{
  "horizontal_flip": true,
  "arch": "preact_resnet",
  "norm": "batchnorm",
  "kernel_size": 3,
  "avg_pool_shortcut": true,
  "max_precond_dim": 1536,
  "epochs": 37.1,
  "final_lr_fraction": 0,
  "weight_decay": 0.08
}
Rows from block 9 of a small rotation predictor, named by matrix and row number. Rows with one number belong to one channel. Each number is 128 + 24 x the weight over its row's rms, rounded and kept within 0 to 255. All counts start at 0. Numbers have three digits each.
After each channel's rows are labels from the 100 images, of 14976, where the channel reaches its highest value: "top examples" is what is common among them. Only what is clearly more common there than usual is listed. The data: rendered dice on a table. In brackets: how many of the 100, against the usual share in percent.
# convs0: first 3x3 conv (model.blocks.9.convs.0.weight, 128x128x3x3, each kernel summed), inputs 0-127
# convs1: second 3x3 conv (model.blocks.9.convs.1.weight, 128x128x3x3, transposed, each kernel summed), outputs 0-127

convs0.58:105148114120153128094126138096106102113126100149113092123109138091104086137105113141174102101177111151119106179117109120132158113116170106131122125139101167073112133142131146103114100136103115205106138134150126127116141133151153127141104135134108130101122097119116128159106117094133092124142178128126110159119115121105113132074165136144177138107191086124138097139104134138155098120141
convs1.58:129123137066135117137126083139140114103164130122163136123139121145104138133127101111090110121072107101119155104129124110108136134194141102133173129161172163180112125114124132153119122124110098102128153104098135130127142172108135168106164103103098096138179115091153120173157127144065132153155148102142157088139129139133123133136129164114141114110126115124151129129116131168118176136128
top examples: white die (36 vs 15.6)

convs0.85:107162118126166140151123111148130105088130124096151140157115110107082111108120165107119127181111154114118123109137081085115175119132152161130101153110137168109125074138121155104126122153170129091142154115154136148141132175124095109161118130122108160144117133114152157118133142118102122107210111126124146104141142138092170126137130106132098120123122107084098152118154100175141118162122
convs1.85:121185108112139138148128166117160076125124103078079105134135132128196156112145138169118147152155132155117136149121121124141201110105140177126126137129116123156143114151136180181139108140138130142130138153143125132140148110126132103147128107118124121094118130132111139142149125102155100133180109120096144116110119152135188132120130171100132162096123144125132090142120108180096155119120
top examples: dice: three (67 vs 33.6); six on top (62 vs 29.6); white die (37 vs 15.6)

convs0.17:135130110156169103119142126122096133112151134116083117160120113116112106107114156119138147095116097127152104162120111116117113133114162167146099145178119114105101082074118129129136125134155154138145090123121142121113069172125121147115162122112143089162170149143117128146128143124153123157128087129148114158130139119063089161100143112135203095113096147110137162137111124110107109120098
convs1.17:150107115109152116132102129144100150134105129035101075148153138130097154120155118147125148149098121157191136068122119136144190096133153095163168121131119123137143132125117127110116129123126090131095110160119144145166119134115114122129165096143156140103112125151120105107150087130129110146134141139120145135174157153129111149167137124123127101153126125144100126121102157075106084127120
top examples: yellow die (36 vs 15.8)

convs0.57:133102140152142121110100128120100135096152123142151147146098147129150087123112142104157097128159165165145118129160150149126156142113127102099096130078126183090133104139119093130107106110107124178133127115122126104147113127135141160088128170106108134118133135113140092201198117125127138098129147152116162151091144137092116105097135110114137166072157116164117127136106127109127135101160
convs1.57:110104154120134128101125174119119115156158169094105080111119153154170132128133141138088140158158119102147144128165143104148124145127105115124076121137126171159159128156184149131118116111132108101093150117145137152130101158129180131107179101126168148125129101117091153134161166135119137113108116085113133161138140129135150127128153140122182150142122141136126119063156117094120089156127
top examples: five on top (62 vs 29.7); white die (38 vs 15.6); yellow die (34 vs 15.8)

convs0.15:116098126123157123153104094115108112153137121134124162121115146154130152118185146150089095181123106117166137155087113149148136115144112124153106138099140155131138106124140144140099167136079101099141111106123099159157097132134118130088123163121118161110114124150150207119099131096097102164142112115158134104151137105099118081122091137100119127091120152133137154132174142143112170152145
convs1.15:103129143098133079171113119102097128124140124087105095129110115135134117130146158137134119168102161137197129113105128121113098157125103135114174143131080092103150114140105154156141127144078084123107082119165142118146135124138117107137091124096112148136127135120113111124118140181122042127112141145162137116104119114144131113122188117120121088115085155096118137127148116114142127108130
top examples: dice: three (65 vs 33.6)

convs0.47:174135108131110130134133094141136119119152134140108146168137102114157098120125105116122138121108155158129159183109157113072145126106122093116137123092108139091163190107103131152093143125130144114146097119146111138131118105118156149108135065137100141146146122149111156158108134154117109104116160136113146152128123155159125162128167191124232122110139134134138148135117132138116141128127
convs1.47:120151092121076111117142169103117128111148105139124146155174151107127174100141148075139138129123133132073129129118128125112137153130149122150172097136155171176144209088118122111151128143115192153128124137104113111133146133163148113137121151080132121126116140138149151182105117092122115143113114161140125181129152136097117160147135138130129092105126167120122119129094133112134144138105
top examples: five on top (66 vs 29.7); white die (46 vs 15.6)

convs0.28:093111111129098146141084130143127094123121109158144175102139148087115119126130158110166115157143124162098158123114126120126099125117112098142225097116110111152089125119112133135117085142117089102101125123124106103108087122113135118149166143131138101110124148109166139108142136121141110147160123148128131175115184129147162126154185153164168138109160140105103140101127144107121127145107
convs1.28:146066127127103155160126154117128169095126134133086181151153117141129147108145129114140124175121101157127180109095132138122121139118138114145161122124133089146116112079137149151163131110104099157102117093124116081085115116137141096103088129113125108098136151121122140177097114125115127150107125161106155092148146196100101152083104125105126116146134150117112106141101152147101118111150
top examples: dice: three (65 vs 33.6)

convs0.120:122089109140194137124156131108125118116097115134094114127111129179152110175155119159158103131098175126122143086124128124105163152118180126107160134117144149061124109130124134134124120098130153095129108116107112156144143153130092129094159117121089108201117147115128138122119117127152143149086114102083125131133123099172111126135157132122085137131150098085124118130111109152120166113106
convs1.120:086073107122159150144074153144131117088131110111126146119149110173103120169141123113113130115154127143090110140150145151140168125130118105096128097158113129182106122113085146095125112146154094122161127145143126171154126114137141137112137137113130103222101109141125138114085181160144145111137139115091121105095126099123117134102103122116122111131101118118121153149127099140145169102112
top examples: white die (36 vs 15.6)

convs0.88:081121145171126077138142172159148142143100115106105120173133145119108126147134107128161164142129117102113126109098142092075086142155134095100164136127107171121095125119083102085122121181152153100137132097156109124131136130087113118133125096087103098098121101124138114133148129128080097155126115111073125127092126133173096118107134105159139119116114152134147107158143152141124121129127
convs1.88:125130116136108117111132150171203117089127099119136160080110130150116108146123131135180107149100095149129137151107143146134134141081146106106153130168136123147062173148092136111107112156138118115121125101107151142142104137090139162126138109101137113123124121118153141106140100118105111148123104085098123097193163115145089126127125122140166108089128158122081097133122115144141162105120
top examples: dice: three (63 vs 33.6)

convs0.41:116080142170143104149114116162160079106145120133124108093148096109130090138134107141133136129106108107125121093130149122188111119130120112107127112123149122160108132185131143092127138109080104159118129149142127156176104107056156126116129066173157141147140095091155143082166149128108141125102118115155109134156165138166122129118142140166145118119126142136142134165129138155132137124114
convs1.41:113109123150095115121154181168088106100106112107115105110132113135114100125140153101147103128148102126136138146105125153166116086135111097135113140110101131052108128153137121131156139131145143084141117128154110098159131143106138163103133168147138174096088139152119090144137161114136184091116123128135097146101124093146123132129117120144127133133118125167181097099133096067119156106147
top examples: dice: three (63 vs 33.6)

convs0.20:120145167115103076128152117144169099123075114136140146127125159138132096131150110138136173126124154130086148111127159142108101137148091110075153153115130088157113106152139130142130128172116116095124107124128118135128167081068115106095139143168112150084109113134102136156172145137133106167158110094121125119139105159128111095122065137143117104121140147151130103166102128137162144143130
convs1.20:120099120154124151129178122200131138101163111109119122119094145141114130111107169120233140103103104141088145143131161098136156137158144124167103136149135131111141132138117113108152138129127102119116120128154111121112117194108131120116109115137140110120110121140118153137127106161118160111160171172101144121109117154142068139165146156143140100128135125121129096155086137157136147121127
top examples: dice: three (66 vs 33.6)

convs0.123:154158121131124137154139150144123093141139117117118123108109145126101135123090113201134126144118200113149097135141165124127126110146112094130122108143193170115134173126141093132132157112146148092124133122149143160186101152116118150121099133119113141126134117089128056145128096148115132160130154119110158144153077172147124134135136114119112131161113077120114137133110087112108097137152
convs1.123:169153155133134140143117117118113162131115158094142090143111143170122119156149120150107126107179148139181126156131129141128135115104144130123074144147104121111082133110137132116149119106160090122107102123130103133103123173140138140104149140138109115132094117092096139112123145124132128142146134135139128206088201153103116154096134152119124126166146124122138143162094142101125188074146
top examples: white die (35 vs 15.6)

convs0.60:126108168131093119077109091112100109160134139185113189105113085126103135150118133069146179128099133137114163088151138113126125128134104119120164133121084139119133145131138097099127109105110125158106142126155117128134111117122130145137135103109109131101082145142167164091089128150123136113154180107124112135146106176118117127100146141145098125143118132138093192103140119111141100162128
convs1.60:123113132113082099116151106111167146095108130212079205135139121136115142099108107150126160160130121140134148124117136100138107162143110107112157118113119133169178165091118118136129145165105149116099119090117145116120141089149152118153138150141163138132104151126127132073144169143143117151107137148129141102113092130136105119130192105103124158147133147130130141135159141118113160128115
top examples: five on top (62 vs 29.7)

convs0.23:161112144130100079098116103101102115160118175153158137129114162118144127145144153093135144103115118124122177129090153130142113136109131152151114097090124126121107131125145093093117152125143115141126110136132120116112141159109104141102134138088141144118129126111096146116121131125154110039212132159122113180094135128136121128146101123117121179170156104147126127135108112180126098159114
convs1.23:143099149147153125159117128126125144104136091097077130113127115133129141119106152141117091104105121122116122147114086138134100123089123093037123126087107128124164154080174123130116100137135131107116168106119088110117118136125141082135138115147093134100138138124107132155135129168120120162118107117154140118156153205183133122106121087137132107101120140120130116130138107153069149138107
top examples: white die (43 vs 15.6)

convs0.75:129119162150127102151159110176136124106128129129114088120060126129129134144101098118143129136128113127093196101112116112137135126115123125126177129120096095142134118138149097139104099121107173139118134150165083132167103140145141157115130135110139157145089136173168087138094138114151145114156132107105094146163134137150180196127138136120128119166139148116123117124162113092135125174100
convs1.75:152077133150125130155139144142161135112125120143156095133103090143116144095118067083090123166115082143113125113109132149087131145100093118158107109125110125096136115114115161138145129170081099112159147149129115094116158116114109138095132111135124150136140123113163139157139168163144094134146141157089103052088146103116109146146117120112125130102147132178118131102141103160110119110106
top examples: five on top (66 vs 29.7)

convs0.100:137132095115118120129127157109114140143161122166143136136118114128160129124093140113099134118160158162146125134164129124148150105125143131112110090121096234104184122132137123124118114089141108161130162122144169110116137131127154140130157170140096099135162123129128126188168135104090131155121115159142133111106133113108125148110148134109090135106186140086111134153102110162091111122157
convs1.100:143191122137157128133135112112077142122133157084111130091107132145122146112133093142118105144136148142157084175144150138126117139103142097113100135135119148164134126113124136136159113160150071120133158099142146143124134140088156139129175098142090128121149142094105123148090169182114103104148142098131140122097069089136140152127117154112135184114140165140142143148135150143147126079129
top examples: yellow die (36 vs 15.8)